Weights of a small image classifier: activation swiglu.
Rows from block 5 of a small image classifier, named by matrix and row number. Rows with one number within an expert belong to one neuron, the router's apart. Each number is 128 + 24 x the weight over its row's rms, rounded and kept within 0 to 255. All counts start at 0.
Before each expert's rows are labels from the 100 images, of 14976, where the router gives the expert most weight on average: "strongest on" is what is common among them. Only what is clearly more common there than usual is listed. The data: numbers of one to four digits printed on busy colour backdrops. In brackets: how many of the 100, against the usual share in percent.
# router: router (model.blocks.5.mlp.router.weight, 16x192, trained with AdamW), inputs 64-127
# gate: expert gate (model.blocks.5.mlp.gate, 16x96x192), inputs 64-127
# up: expert up (model.blocks.5.mlp.up, 16x96x192), inputs 64-127
# down: expert down (model.blocks.5.mlp.down, 16x192x96, transposed), outputs 64-127

# expert 0
strongest on: length: one (73 vs 24.6); the digit 7 (70 vs 22.5); first digit: 7 (68 vs 9.9); last digit: 7 (56 vs 9.9)
router.0 [109 136 127 123 114 142 127 120 120 156 138  92 149  93 180 136 159 113  97 160 149 174  86 111 125 106 137 139 114 118 103 158 148 134 147 106 154  88 138  99 109 104  65 182 150  81 115 115 130 160  96 103 151  84 132 137 113 166 149 126 116 169 158 163]
gate.0 [129 102  94 105 122 161 112 171  98 138 175 150 167 115 107 125 129 133 118 191 161 100 108 115 150  93 129 135  86 142 143 166 145 151 133 114 184 153  88 150 129 146 102 117  92 126 115 117 109 142  86 100 154 149 122 113 111 150 129 151 116 140 158 136]
up.0 [144 118 174 156 141 109 101 111 117 135 115  92  72 136 118 118 122 161 150 101  95 146 128 115 138 144 101 129 165 123 108 105 109  95 111 121 116  94 152 133 118  81 141 140 161 121 154 110 141 113 169 130 134 136 126 183 158 128 106 120 124 104 103 104]
down.0 [128 126 131 145 105 145 106 123 145 145 137 155  93 129 146 163 166 123  98  99 112 102 119 152 123 149  91 145 108 144  68 112 127 127 165 123 149  92 152 119 118 204 139 161 104 155 122  98 115 119  46  90 158 126 193 137 123 145 119 137 119 147  99  96]
gate.1 [107 119  90 141 117  77 133 132 177 132 122 136 145 138 114 136 134 129  97 124 128 116 117 136  73 106 122 142 179 167  74 116 120 164 144 108 103 134 106 183 130 108 123 128  98 133  91 125 144 122 131 164 151 124 110 179 146 137 173 114  94 126  92 118]
up.1 [130 146 150 141 106 163  84 109 101 112 163 105 116 118 145 135 174 135 151 174 136  86 103 169 175 172 119 142 116 103 162 154 105  89 124 139 145  99 167 109 130 140 136 107 143 119 132 128 123  85 136 112 134 115 158 118 177 119 106 121 174 149 116  93]
down.1 [148 152  86 117  99  97 155 147 114 156 129 133 168 119 133 170 112 123 112  79 157  78 151 158 154 174 177 117 143 130 100 133 138 124 120 120 127 163 120 151  81 117 126 110 138 114 104 128 142 107 141 117 134 104 144  89 174 151 147 135 148 113 173  91]
gate.2 [ 86 102 146 184  81 170 112 143 119 134 127 168  91 144 137 173 106 146 125 111 150 155 142 114 134 106 149 108 141 130 130 116 133 127  79 137 135 100 158 157 142 129  97 170 112  90 119 128  91  91 138 162 147 165 115 128 134 164 135 122 140 176 129 144]
up.2 [162 138 116 124 160  92 116 132 158 109 131 163  80  74 139 109 107 159 114  99 100 138 135 119 119 164  89 134 145 119 168 109  87 131 162 118 133 141 124 113 129 154 160 135 130 134 147 114 153  95 165 112 168 108 150 136 134 121  96 123 116 128 136 116]
down.2 [141 108 114 111 133 118 126 146  59 116 134 144 141  95 108 137 142  76 111 110 137 154 116 164 135  93 136 107 123 105 138 110 144 147 124 137 102 138 116 119 123 107 161 100 155 138 139 145 185 100 144 106 157 118 172 128 110 147 109 115 139 150 159 141]
gate.3 [130 146 138  95 102 140 176 166 120 131 126 152 147 133  93 135 106 106  99 109  92 132  97 137 152 143 108 120 168 105 115  92  92 172 132 148 137 177 112 148 129  97 156 141 102 120 121 134 139  93 122 119 148 113 131 156 124 111 124 176  97 114 148  91]
up.3 [103 119 127 137 138 108 118  92 164 139 146 101 104 122 152 145 146 157 130 177 109 112 166 155 109 145 168 141  79 150 151 129 135  70 157 141 104 130 104 111 163 151  98 140 150 101 160  78 133 124 148 157 130 146  97 123 138  94 138 104 127 125 114 136]
down.3 [151 149 142 116 136 139 163 142 122 144 106 155  81 138 116 129 150 111 129 148 147 106 107 129 168 159 107 125 104 104 121 130 153  98 147  99 162 120 152  89 162 119 170 120  94  88 106 112 157 138 108 111 143 118 129 118 109 150 120 146 145 108 115 125]
gate.4 [124 145 109 177 126 111 136 132 132 142 115 146  77 120 134 124 146 117 151 144 153 155 138  79  65 108 123 114 142 120  90 100 137 160 100 151 155 127 112 125 116 160 124  93 120 126 124 134 140 126 104 145 126 161 163 132 103 156 130 138 191 146 120 114]
up.4 [128 133 162 137 143 133 124  94 138 121 150 159 156 131 128 155 113 130 152 134 157 116 125 164 157 133 158 128 128 147 146 162 130  93 170  97 141 132  86 141 172 153 125 185 127 103 141 114 114 126 128 104 110 103 118 158 142  90 127 106 106 132 160 129]
down.4 [119 145 144 138 128 121 121 136 132 127 123 161 133 154 141 125 143 128  69 177  88 181 133 145  70 139  97 120 112 129 101 160 127 155 105  80 171  93 159  71 106 156 128 161  94 124 153 112 122 128 111 105 118  98 133 132 135  69 135 175 124 119 132 147]
gate.5 [105 118 138 133 157 200 161  98 142  91 133 134 100 120  98 174 126 113 124 111 151  95 119 138 139 102 132 124 135 175 126 168 118 118 191 123 154 116  82 115 112 149 114 128 176 101 144 147 149 103 107 161 110 123  72 139  71  99 136 121 102 145 159  95]
up.5 [149 108 118 130 141 152 108 112 160 112 152 127 140 133  97 159 128  89 152 144 137 131  99 134 151  91 123  95 115 137 128 121 130 130 142 147 169  99 109 150 106 136 130 114 168 132 160 128 152 134 168 153 101 144 134 129  99 143 129 138 100 181 103  97]
down.5 [168 154  99 133 142 137 118 131 161 119 120 165 151 124 171 118 137 163 111  72 148 115  89 116 139 110 110 164 134 147 127 125 101 131  89 117  95 107  78 126 102  90  92 137 139  85 138  65 169 111 125 165 193 105 136 131 150 158 110 102 136 125 149 147]
gate.6 [108 107 116 133 143 121  86 129 147 136 178  95 152 102  87 183 146 129 168 115 146 118 128  90 135  84  90 141 106 129 148 142 126 163 122 148 175 113 131 155 120 128 139 142 134 162 126 128 116 122 122 110 162 145 118 109 143 135 148 109 135 124 119 117]
up.6 [112 110 140 115 112 159  95 165 156 130 177  91 142 146 105 178 140 116 140 114 156 119 105 131 128  92 129 126 120 136 152 171 129 127 160 143 181  86 126 161 121 129 121 155 132 153 129 151 104 131 149 119 170 137 126 117 146 155 114  76 129 120 135 120]
down.6 [123 175 132 134 146 115 110 140 130 138 116 113 145 157 138 114 155 128 110 122 128 129 136 114 130 134 120 110 151  96 156  90 151 198 106 104 136  86  96 158 115  92 120 156 152 135 149 145 176 166 109 125 148 103 106 131 152  98  81 118 130 120 132  72]
gate.7 [146 131 126 111 123 127 149  88  96 145  99 148 125 138 105 109 204 146 135 125 118  88 111 101 155  93 106 136 107 124 114 142  82 144 129 116 131 148 112 147 169 121 160 144 101 121  96  84 154 160  99 163 153 128 123 147 142 125 118 148 119 163 113 148]
up.7 [ 76 137 116 136 149 141 120 142 162  98 157 146 165 131 145 111  94 152 130  80 116 151  90 155 141 140 124 129 123 126 114 150 164 117 122 160 122 146 164 108 133 142 107 134 142 136 183 147 119  66 123  98 134 153 112 111 143 131 134 126 165 131  99 119]
down.7 [124 152 120 108 150 153 149 122 144 103 147 105 153 127 107 163 146 129 139 105 143 112 135 127  73 108  78 149 146  87 120 147  89 146 109 166 108 155 105  99 161 127 140 141 115 119 117 162 143  98 139 147  75  95 151 174  89 150  98 140 120 128 113 104]

# expert 10
strongest on: the digit 4 (91 vs 23); first digit: 4 (91 vs 10); length: one (65 vs 24.6); last digit: 4 (62 vs 10.1)
router.10 [109 127 106 113 168 128 107 129 181 113 119 105 131 122 157 147 109 161 120 158 170 135 112 107 109  74 142 171 142 104 147  97 174 124 145 132 135 133 129 156  86 123 122 123 139 131  93  90 147 171  80 113 128 120 142 108 134 159  90 103 148 155 145  93]
gate.0 [129 120 135 135  67 155 124 116 154 139  95  93 131 164 167 114 133 122 167 180 156 124 131 148 112 127 115 162 121 131 100  83 134 149 109 106 140 149  92 121 140 141 114 156 118 135 137 173 182 123 145 139 142 171 154 148 156 121 127 162 108  93  92 155]
up.0 [ 95 141 173 136 138 132 125 118 140  78 132 112 131 120 153  87 105 141 169 112 128 135 104 119  94 108 145 156 104 186 126 132 136 103 130 142 135 169 143 133 115 156 153 130 148 145 128 102 146 115 119 141 116 107 118 135 148 144 123 144 122 164 115 135]
down.0 [129 142 145 160 112 108 124 110 146  90 158 138 161 127 115 126  77 115  98  87 149 151 119 135  92 138 147 113 112 130 131 138 115 192 136 127 100 124 138 151 171  84 139 118 123 124 114 110 106 144 122 150 166 132 124 123 122  70 155 113 134 116 134 149]
gate.1 [126 140 128 119 135 153 139 123 135 118 108 119 142 107 128 196 120 112 141 127 135  98 138 143  96  73 123 149 138 108 119 116 100 162 143 149 157 129 168 167 133 122 118 180 149 123 138 122 131 115 128 132 119  67 135  84  99 197 118 113 124  79  79 131]
up.1 [127 112 143 136 130 131 132 146 142 167 166 152 138 112 105  47 157 138 116 129 118 155  97  95 130 173 138  97 100 130 123 123 134 102 124 106 124 131  83 119 150 115 131 106 119 133 141 179 127 136 138 142 110 130 134 157 125  80 155 148 129 166 133 124]
down.1 [155 146 114 118  68 156 160 116 173 140 154 146 117  91  99 132 170 144 105 128 159 114 102 130 107  97 143 143 109 132 159 148  65 107 136 132 145 128 123 147 128 117 144 117 103 118 169 200 109 101 120 137 140  74 123 143 136 112 147 107 137 143 121 101]
gate.2 [116  86 124 114 132 147 111 132 131 146 147 129 127 132 151 127 125 127 113 134 124  91 151 126 100 165 162 187  56 131 129 102 114 133 158 108 133 141 147 149 123 135 126 168 123 146 142 122 136 134 115 163 136 100 103 149 130 122 125  88  97 196 176 113]
up.2 [111 121 150 140 125 129 139 151 125 112 136 115 122 148 165  99 169 156  89 133 132  91 144 123 174 129 105 125 125 135 114 143  93 153  80  99 130 156 143 150 117  96 134 119 129 111 134 107 128 152 157 142 170 165 103 129 133  90 101  99 142 153 144 129]
down.2 [170 163 160  95 169  95  96 156 118  90 137 136 122 134 124 112 106 115 122 192 143 138 155 137 133 116 161 137 122 135 109 125  98 109 147 115 111 122 142 168 106 149 121 123  84 144  93 120 128 118  84 122 119 123 125 152  90 116 131  76 156 133 140 133]
gate.3 [ 96 134 112 109 141 128  80 149  97 113 125 143 114 120 131 113 164 137 126 106 124 124 123 159 140 174 169 108 138 108  93 153 127 127 112 152 144 142 130 165 158 108 149 175 163 143 135 132 120 146 132  93 110 118  90 107  99 149 147 140 126 148 150 111]
up.3 [144 139 172 148 144 118 156 131 118 106 149 152 143 123 161 127 140 103 124 119 121 118 141 118 110 110 179 155 164 129 103 155 105 132  99 105 122 141 122  76 161 154  88 164 131 151 103 144 125  78 155 105 169 154 113 133 136 104 133 113 204 154 110 134]
down.3 [115 161 105 135 112 150 141 122 157 162 130 169 128 126 113 107 157 125 160 113 125 106 188 131 143 151 157 104 167 130 103 114 100  78 114 151 113 119 120 117  91 148 121  92 125 176 143 135 110 139  87 148  98 133 115 163 155 139 150 134 123  81 161 144]
gate.4 [140 128 139 103 124 118 108 141 134 123 128 127 130 114 135 133 151 112 150 166 127 150 121 171 109 129 167 126 144  96 178 129 117 137 122 148 115 117 139 183 132  99 154 128 143 165 138 138 106 135 134 145 182  97 103 166 109 104 150 125 138 152 105 110]
up.4 [136 109 158 108 158 115 106 153 125 137 137 147 147 108 170 181 108  86 108 113 124 160 165 160 195 104 157 136 117 118 148 107 114 144  84 131  76 144 142 165 112  96 126 126 114 156  99 123 103 191  95 144 134 158 106 117 132  97 126 139 109 141  99 112]
down.4 [139 146 116 102 108 100 149 112 121 133 113 138 109 114 113 109 140 153 130 116 157 100 126 126  93 115  78 155 108 171 116 148 158 149 136 151  75 106 100 160 158 152 121 130 118  78 100 149  92 109 163  99 105 125 146 141 124 124 144 116 106 132 124 127]
gate.5 [122 131 160 117 134 126 186 145  88 146 133 143 117 129 114 156 144 105 137 126 110 149 122 122 151 124 140 139  68 157 143 102 152 154  78 163 162 118 115 158 134 101  93 151 109 123 125 151 181 121 119 102 125  93 158 123 120 129 103 163 136 141  89 139]
up.5 [142 107 100 114  96 122 144 130 109 108 162  90 100  86 128 132 137 140 101 153 104 133 115 147 106 164  95 131 159 127 133 173 127  96 144 146 146 146 117 138 150 114 130  67 106 161 108  77 123 117 123 157 114 112 110 111 117 126  84 132 168 174 129 114]
down.5 [131 107 138 107  85 100 109 110 133 104 135 113 148 107 180 128 154 106 113 125 156 167 150 142 110 120 119 135 116  70 143 130 129 100 137 124  92 129 116 131 182 108 138 149 174 127 111 124 114 134  88 132 139 123 157 126 117 155 160 139  67 108 143 120]
gate.6 [143 135 116 170 148 102 163 110 132 110 110 125 105 150 181 133 130  78 154 130 129 105 148 100 144  99 104 167  93 124 154 130 116 157 125 156 125  96 135 125 122 131 136 118 128  75 125 129 157 104 115 116 118 114 124 177 171  81 125 153 103  83 121  93]
up.6 [155 125 121 122 149 106 157 124 113  90 115 102 101 134 152 151 133 109 149 145 162 107 137 125 163 134 109 136 113 141 144 101 135 152 141 145 121 108 143 105 129 141 140 148  99 102 130  96 131  79  97 109 106 133 129 133 169 143 130 160 137  97 130  50]
down.6 [118 112  55 145 125 150 126 124 156 148 133 120 101 139 122 140 125 117  91 117 170 168 153 127 160 140 131 134 173 110 122  90 148 133 153 162 114 182 154 105 137  81 105 140 115 140  84 150 118 109 135 148 161 138 125 125 110 121 120  70 111 177 126 133]
gate.7 [128 130 158 138 157 141  94 114 125 126 133  99 133  86 154 131 145 199 121 173  81 122 116 125 118 117 123 127 161 124 109 135 145 107 119 173  84 119 100 135 108 116 132 169 117 128 132 152 110 106 145 136 133 134 152 113 131 115 122 115 126 156 170 116]
up.7 [168 135 112 130 106 120 117 142 142 132 150 104 120 133 127 151  82  98 137  96 121 104 164 115 124  78 139 117 111  85 152  99 154 126 140  87 156 138 106 131 102 121 100 125  92  84 129  86 139 150 140 105 152 123  87 159 176  81 105 148 154 139 104 130]
down.7 [100 125 121 119 145 148 125  96 142 143 103 163 104  97 147 124 187 164 101 126 172 128 117 175 135 162  96 114 128  95 119 164 116 126 125 117 153 133 115 105 112 141  78 138 124 115 131 140 105 108 197 120 132 156 115 134 127  87 137  84 146 102 110 124]

# expert 7
strongest on: the digit 6 (75 vs 22.9); first digit: 6 (73 vs 10.1); last digit: 6 (45 vs 10.1)
router.7 [130  82 104 118 187 137 160 116 124 112 185 101 118 115 161 158 157 133 134 158 153 110 137 116 119  88 129 183 135 114 146 151 137 118 113 145 145 103 127 165 119 141 124 125 124 119 120 171 113  77 107 112 147 118 119 109  86 109  92 113 184 141 143 180]
gate.0 [126  94 115 132 143 135  91 145 181 105 128  98 121 129 150 150 153  88  79 173 134 115 137 110 135 146  89 139 140 110  96 129 123 181  93 146 124 104 134 108 100 125 111 110 114 133 143 132 154 126 134  98 119 133 134 134 161 118 143 130  69 117  91 114]
up.0 [144 142 101 116 116 137 141 118 112  97 139 104 158 128 107  85 132 142 125 107 105  96 109 113 143 115 150 149 145 135 137 139 102  88 120  86 130 123 115 190 121 119 112 133 129 126 123 104 126 116 142 155 124 110 121 146  74 152 158 155 205 133 169 116]
down.0 [140 201  89 101 101 151 104  98 118 110 124 141 101 119 131 116 139 125 125 102 106 140 116 116 140 127 116  99 129  90 149  79 111 130 143 134  90 125 140 124 141 119 159 173  91 138 116 139 135 171 174 118 146 135 155 103 127 116 117 127 146 139 152 139]
gate.1 [ 91 133 148 114 158 141 132 128  91 155 114 120 123 153 120 110 123 141 131 108 116 119 116 140 120 100 177 160  99 139 106 111 122  92 118 150 126 115 109  97  56 166 126 185 156 103 139 116 119  92 150 126 114 133 108 128  82 108 112 130 105 106 132 184]
up.1 [145 157 109 121 126 137 131 116 159 107 158 132 147 136 132 125 129 150 153 173 139 136  88  91 138 133  89 131 174 113 137 143 132 147 134  99 128 160 161 132 131 130 143  85 119 147 145 126 139 129 103 138 140  93 140 118 174 121 151 128 170 162 119  93]
down.1 [134 119  74 141  97 164 144 125 124 139  84 130 149 129 146 131  99 109 154 168 107 118 144 121  93  92 156 146  97 121 114  89 121 181 142 141 139 109  83 144 114 127 132 149 149 110 148 147 104 121  88 115 158 139 176 143 121 138 146 111 118 143 144  94]
gate.2 [107 161 151 132 133 127 120 116  99 113 102 115 132 109 145 135 109 168 146  95 127 117 167  86 143 143 130 152 115 153 120 116 142  56 122 106 151 101 131 116 124 112 134 148 102 155 127 130 144 130 150 127 163 160 139 147 117 127 140 156 139 153 125 126]
up.2 [108 133 183 117 124 114 138 125 111 126 139 127 144  78 143 137 115 128 121  67 107 147 161  83 134 149  80 167  98 155 117 150 104  89  97 117 156 119 146 128 127 127 149 117 128 178 144 136 131 132 100 153 148 165 143 150 170 127 129 131 136 134 131 164]
down.2 [134 161 107 160 140  93 113 129 175 139 159 145 131 107 132 124 106 135 128 126 131 143 171 123 117 154 110 175 127 153 121 144  89 143 122 143 122  98 127 146 116 141 119 101 110 115 120 108 150 154 215  89 107 119 162 127 123  86 185 122 105 123 106 101]
gate.3 [135 148  63  63 168 117 115 125 129 119 147 105 121 125  85 182 117 161 127 113 117 128 134 130 130 130 148 125  85 131 137 135 133 134 152  97 116 152 148  97  90 110  97 131 107 115  60 121  93 155 123  74  98 144 130 129 151 109 151 142 134  97  90 121]
up.3 [124 116 114 138 101 138 110 135 142 111 139 134 118 123 141  87 166 129 155 165 175 176 182 160 127 136 117 148 131  76 129 166 117 100 183 110 127 161 137 104 137 201 135 121 156 123 154  79  96 106 142 145 127 162 133 109 142  89 129  93 106 133 160  96]
down.3 [157 104 117  86  84 136 116 122 158 123 103 165 119 146  98 120 151 115 132 135 118 158 125 143 123 128 102 138  96 161 136 115 111 123 130 141 108  78  90  98 138 164 123 109 100 175 113  81  86 132 160 130 108 104 143 139 127 114 133 117 179 145 120 159]
gate.4 [108 136 186 118 158 132 138 149 158 112  91 125 111 122 135 147 191 155 120 124 133 125  98 166 137 108 121 143 103  94 132 129 104 151 156 166  99 135 122 100 141 144 188  93 134 155 139 105 143 155 128 155 175 182 125 127 116 100 152 111 139 102 107 122]
up.4 [151 125 148 123 107 141 115 136 156 151 130 161 132 117 131 177 168 126 103 108 112 166  93 129 102 132 113 114 128 109 123 189 125 152 131 119 118 106 115 117 146  77 177  88 112 157 113  91 127 145 111 137 148 133 137 166 132 149 133 146  89 143  97  91]
down.4 [126 155 144 144  94 137 138 151 164 142 132 125 155 150 139  93 133 146 136 128 111 109 111 119 160 156  80 117 168 158 137 169 162 180 153 119 154 117  96 136 118 139 104 117 154 122 138 155  88  85 131 111 108 139 109 112 137 132 117 151  82 180  86  79]
gate.5 [135 110 121 115 168 146 117 108 143 146 134 155 142  92  91 174  90 106 114 107 156 150 150 114 117 125 122 101  78 103 103 117  98 109 130 111 135 146 115 125  47 105 102 155 123 140  99 145  61 157 117 110  96 114 146 131 116 114 101 127 187 122 145 118]
up.5 [113 154 172 113 106 116 141 148 131 118  84 134 144  88 134 145 163 188  78 114 136 117 130 125 153 104 136 133 106 128 124  71 158 108 150 179 122 124 123 146 161 138 134 114 139 135 179 154 160 143  96 107 157 104 122 123 147 123 149 141 135  96 100 111]
down.5 [158 138 145  88 132 146 168  56 148 150 165 165  98 171 125 147 176 118 116 131 120 142  96 132 104 128 132 119 128 122  98 122 102 139 127 111 144 118 137 104  84 157  89 102 105 123  98 154 123 118 106 149 122  95 129 119 126 138 163 127 146 120 153 117]
gate.6 [125 150  81 110 131 111 153 101  97  98 139 142 155 118 131 162  86 103 161  97 127 111 154 101 176 137 155 150 128 137 104 150 135 149 156 145  99 158 103 138 147 116 108  92 145 152 119 129 152  97 166 116 133 112 123 123 122 110 172 171 133 145 130 100]
up.6 [126  94 161 165 144 115 144 146 166 159  80 115 107 113 150  69 149 139 109 125  98 146  97 149  85  85  93 139 138 114 134 118 100 109  84  87 139 119 141  93 112 143 163 173 171  75 125  94 142 143 125 159 101 115 129 120 155 148  91 123  92 124 136 160]
down.6 [148 138 147 151 110 121 143 134 133  93 117 151  88 144 117 144 148 200 129  96 102 109 155 140  89 123 139 114 127  98 163 127 152 106 155 128 146 103 135 111 103 127 107 139 157 115 167 152  95 110 138 144 140  83  99 103 100 194 139 109 170 168 103 159]
gate.7 [115 127  91 106 131  72 144 131 146  64 126 133 140 154 139 114 112 141 184 107 131 144 130 120 133 121 144 128 137 116 143 146 150 147 186 102  88 153 145 119 125 100 127 123 144 128 124  84 124 136 117 119 116 164 172 122 111 140 155  94 120 103  88 132]
up.7 [109 129 117 160 142 108 105 151 139 125 144 117  79 138 133 189 157 114 141 144  94 131 149 137  79 124 160 130  90 108 101 118 162  68 157 190 129 131  95 118 149 128 130 133 153 141 125 108 183 127 100 109 138 129 146 121 105 125 133  88 126 125 168 121]
down.7 [143 105 122 124 161 130 136 128 126 101 139 140 152 139 159 148 131  62  69 138 129 144 140 129  85 157 142 167 162 149 147 159 158 152 127 118 141 106 102 131 153 117 116  83 125 105 101  91 117 150 101 109  65 122 118  96 117 148 107 110  85 142 152 125]

# expert 6
strongest on: length: four (72 vs 25.2); the digit 8 (50 vs 23.3); pink ink (26 vs 8.7); first digit: 8 (26 vs 10.5)
router.6 [141 106 147 144 112 151 127 120 132 120 102 160 103 117 126 128  98 145  85  57  80 140 106  97 105 161 166 153 125 141 130 127 115 117  91 113 141 144 115 139 169 131 119 104  68 121 117 125 129 144 135 157 101 161 139 150 150 118 143 140 133 168 123 157]
gate.0 [134 156 155 147  92 110 152 161 107 137 116 121 164 143 105 149 143 130 105  71 112  94 163 171 125 156 150 103  53 142 110 141 154  95 138 153 135 124 106 109 139 140  93 130 104 110 136 139 111 140 153 126 128 141 121 112 133 104 127 149 127 146 151 104]
up.0 [179 150 104 137  88 158 122 120 109 157 167 144  85 105 142 159 101 154 128 122 158 113 125 109 107 120 133  94 124 152 121 147 121 107 150 163 139 175 105  80 146 136 112 150 124  93 146 128 172 145 100 126 160 163  97 123 120 162 139 151 138 100 164 131]
down.0 [121  97 153 131 131  93 157 123 111 128 127 110 127 149 134 141  77 136 141 112 135  84 128 152  87 151 136 130 111  96 105 129 144 163 112 127 178 162 106 144 151 121 161 130 124 123 178 135 125 106 101 125 125 108 166  67 100 126 175 146 149 106 115  94]
gate.1 [120 122  97 166 125 122  98 119 142  87 104 176 108 159  67 144 129 116 137 123 125 144 105 106 135 158 102 106 128 158 106 107 202 140 142 116 113 103 127 102 191 129 150  87 128 167  92 138 169 121 120 136 120 120  73 179 109 124 118 134 160 117 139 110]
up.1 [138 132 106 170 120 117  78 125 130  96  95 168 105 133  95 117 123 110 181 115 149 149 104 129 117 159 129 102 105 179 105  92 168 164 121  97 133  86 162 125 174 125 128  95 126 165 102 138 166 125 126 150 106 122  82 167 124 114 120 134 128 117 132 117]
down.1 [148 174 118 110 101 138 151 157 130 138  87 147 146 112  59 135 117 103 124 103 138 144 133 124 138 128 131 100 108  97 122 124 121 173 129  69 120  99 140 131 132 154 115 118 132 127 134 108 158 118  99  93 117 121 158 111 137 170 124 129 108 159 148 134]
gate.2 [130 106 132 130 107 114  48 128 171 116 149 154 126 138 157  84 147 118 105  95 118 145 132 153 100 137 157 125 115 113 157 105  88  95 125  69  94 110 102 128 115 131 116 187 143 111 138 142 129 146 120  75 104 171 139 101 119 116 192 155 141 158 130 154]
up.2 [ 52 113 101 120 149 112 177 112 110 139 140 102 131 143 129 146 100 113 158 148 170 127 161 118 135 140 149  94 140  89 136 139 171 111 116 124 142 142 131 139 136 118  97 106  88 147 116 136 118 112 131 106 109 164 167 151  92 120 111 130  86 147  93  96]
down.2 [179 130 162 135 137 104  83  79 157 111 112 113  93 124 126 153 134 148 100 123 140 126 124 175 110 102 136 120  97 145 135 130 136 146 105 107 139 125 114 118 132 129 109 173 128 112 125 151 132 105 104 109 134 126 116 126 116 112 108 103 108  91  80 118]
gate.3 [152 149 121 108 109 150 123 153 123 106 142 146 147 107 104 164 111 105 116 183 140  79 146 113 110 106 147 119 128 133 147 131 130  95 124 146 156  96 152 110 113 142 124 142 114 120 193 118  71 169 122 168  80 139 123 147 130 128 136 112 157 116 133 138]
up.3 [128 141 112 101 114 183 135 145 144  69 124 148 136 100 110 186 133 125 122 159 119  85 150 139 122 112 151 125 174 138 133 114 142 102  98 121 153 100 111 115 114 139 147 137 106 115 144 120 118 172  94 165 115 143 101 128 139 124 145  86 110 134 149 146]
down.3 [130  98 140 153 136 110 143 116 126 118  73 150  84 128 170 144  97 139  70 122 134 152  99  89  89 135 129 130  97 144  70 121 146 127 123 114 129 117 143 104 112 117 129 106 126  78  91  99  94 140 163 137 115 119 104 129 170 113 144 132 147 137 121 150]
gate.4 [119 135 161 147 121 113 182 194 139 151 105 126 121 156  97 136 154 135 105 139 132 102 139 136 138 139 163 117 163 142 104 118 101 127 109 152  77 104 184 106 107 124 142 105 122 159 152  49  79 106 122 106 121 161 117 155 117 128 138 132 121 109 120 146]
up.4 [122 145 173 148 137 123 147 121  99 121 166 126 127 125 141  91 158  83 130 135  88 148 133 117 123 140 122 130 131 117 122 141 137 114 142  92 147 140  92 129 132  77 178 137 135 171 180  78 100 144 121 106 123 148 108 132 104 107 102 119 131 149 152 183]
down.4 [ 89 139 105 158 156 155 110 152  98 136 103 128 159 146 162 117 160 162  94 129 157 133 117 171 192 102 168 116 125 145 183 120 150 109 155 114 129 123 142  81 149 118 114 143 130 117 131 127 130 131  76 144 119 110 163  90 171 166 131 138  87 134 122 125]
gate.5 [ 92 158 120 141 151 124 109  80 101 159 106 163 176 150 141 157 108 125 132 132 115  87 122 134 122 161 169 141 147 110  80 146 129 163 128 142 141 117  84 125 153 170  95 140 116 120 122 136 134 104 142 159 133 127 117 123 117 115 146  96 152 118 135 110]
up.5 [136 116 132 139  77 100  98 154  94 127 122 102  77 127 139 120 130 120 135 107 106 143 101 105 128 100 112 108 139 122 169 129 134 164 140 109 137 148 165 137  82  77 163 156 113  92 128 129  97 147 125 113 140 178 129 131 113  94 122 160 136 163 114 136]
down.5 [104 118 111 116 105  83 152 125 113 141  69  93 168 120 113 151 123 148 102 142 106 110 146  75 169 129 128 121 137 130 135 156 133  87 157  79 149 137 125 104 132 172 106  97 109 136 119 101 145 119 149 129 144 158 167 129 114 114 117 131 134 143 163 164]
gate.6 [142  70 126 130 134 155  71 123 138 129 140 119 123  76 103 115 141 120 172 119  93 140 103 153 115 129 140 105 157 108  91 128 156  96 141 152 170 123 138  97 159  94 141 128 145 155 143 130 142 120 155 149  91  85 153 120 146 133 143 133 113 139 131 130]
up.6 [150 120 160 133 140 145 125 153 156 114  73 108 158 114 169 116  98 104 127 167 141 101 152 148 164 171 133 114 145 127 159 116 112 128 106 153 119  88 128 144 149 112 158 101 118 135 140  96 161 130 150 133  49 134 113  87 141 122 121 134  98 138 159  72]
down.6 [ 98 148 126 113 138 113 139 102 180 122 108  72 143 131 138 133 133 139 133 132 158  87 160 143  89 102 104 129 108 156 109 153 114 173 158 148 178 152 157 113 111 153 135 125 107 116 130  89 148 118 145 139 122 118 107 138 136 134  93 184 128 151 100  93]
gate.7 [ 81 103 117 110 182 101 130  97 156 128 139 155 163 150 124 122 107 121 118 119  69 149  96  86 129 141 104 156 133  99 138  71 125  83 136 110 109 163 115 128 155  82  85 105 110 169 137 113 105 103 126 104  81 121 134 121 150 102 115 147 144 152 119 128]
up.7 [ 63 170 139 151 138  79 101 118 131 145 164 124 131 124 148 148 145 117 135 178 130 138 133 103 134 139 102  92 161 112 126 139 101  95 101 164 144 156  66 116 106 140 106 147 140  97 127 138 146 132 139 116 126 105 110  78 154 127 170 150 120 160 128 122]
down.7 [ 96 162 119 134 137 112 164 172 129 117 151 182 124 138 144 118 126 135 137 107 154 131 148 177 171 109 107 130 143 110 137 121 145 128 114 147 176 140 116 153 153 127  90 174 136 154 119 155 140 119 155 156 108  76 108 117  92 131 162 119 143 157 157  75]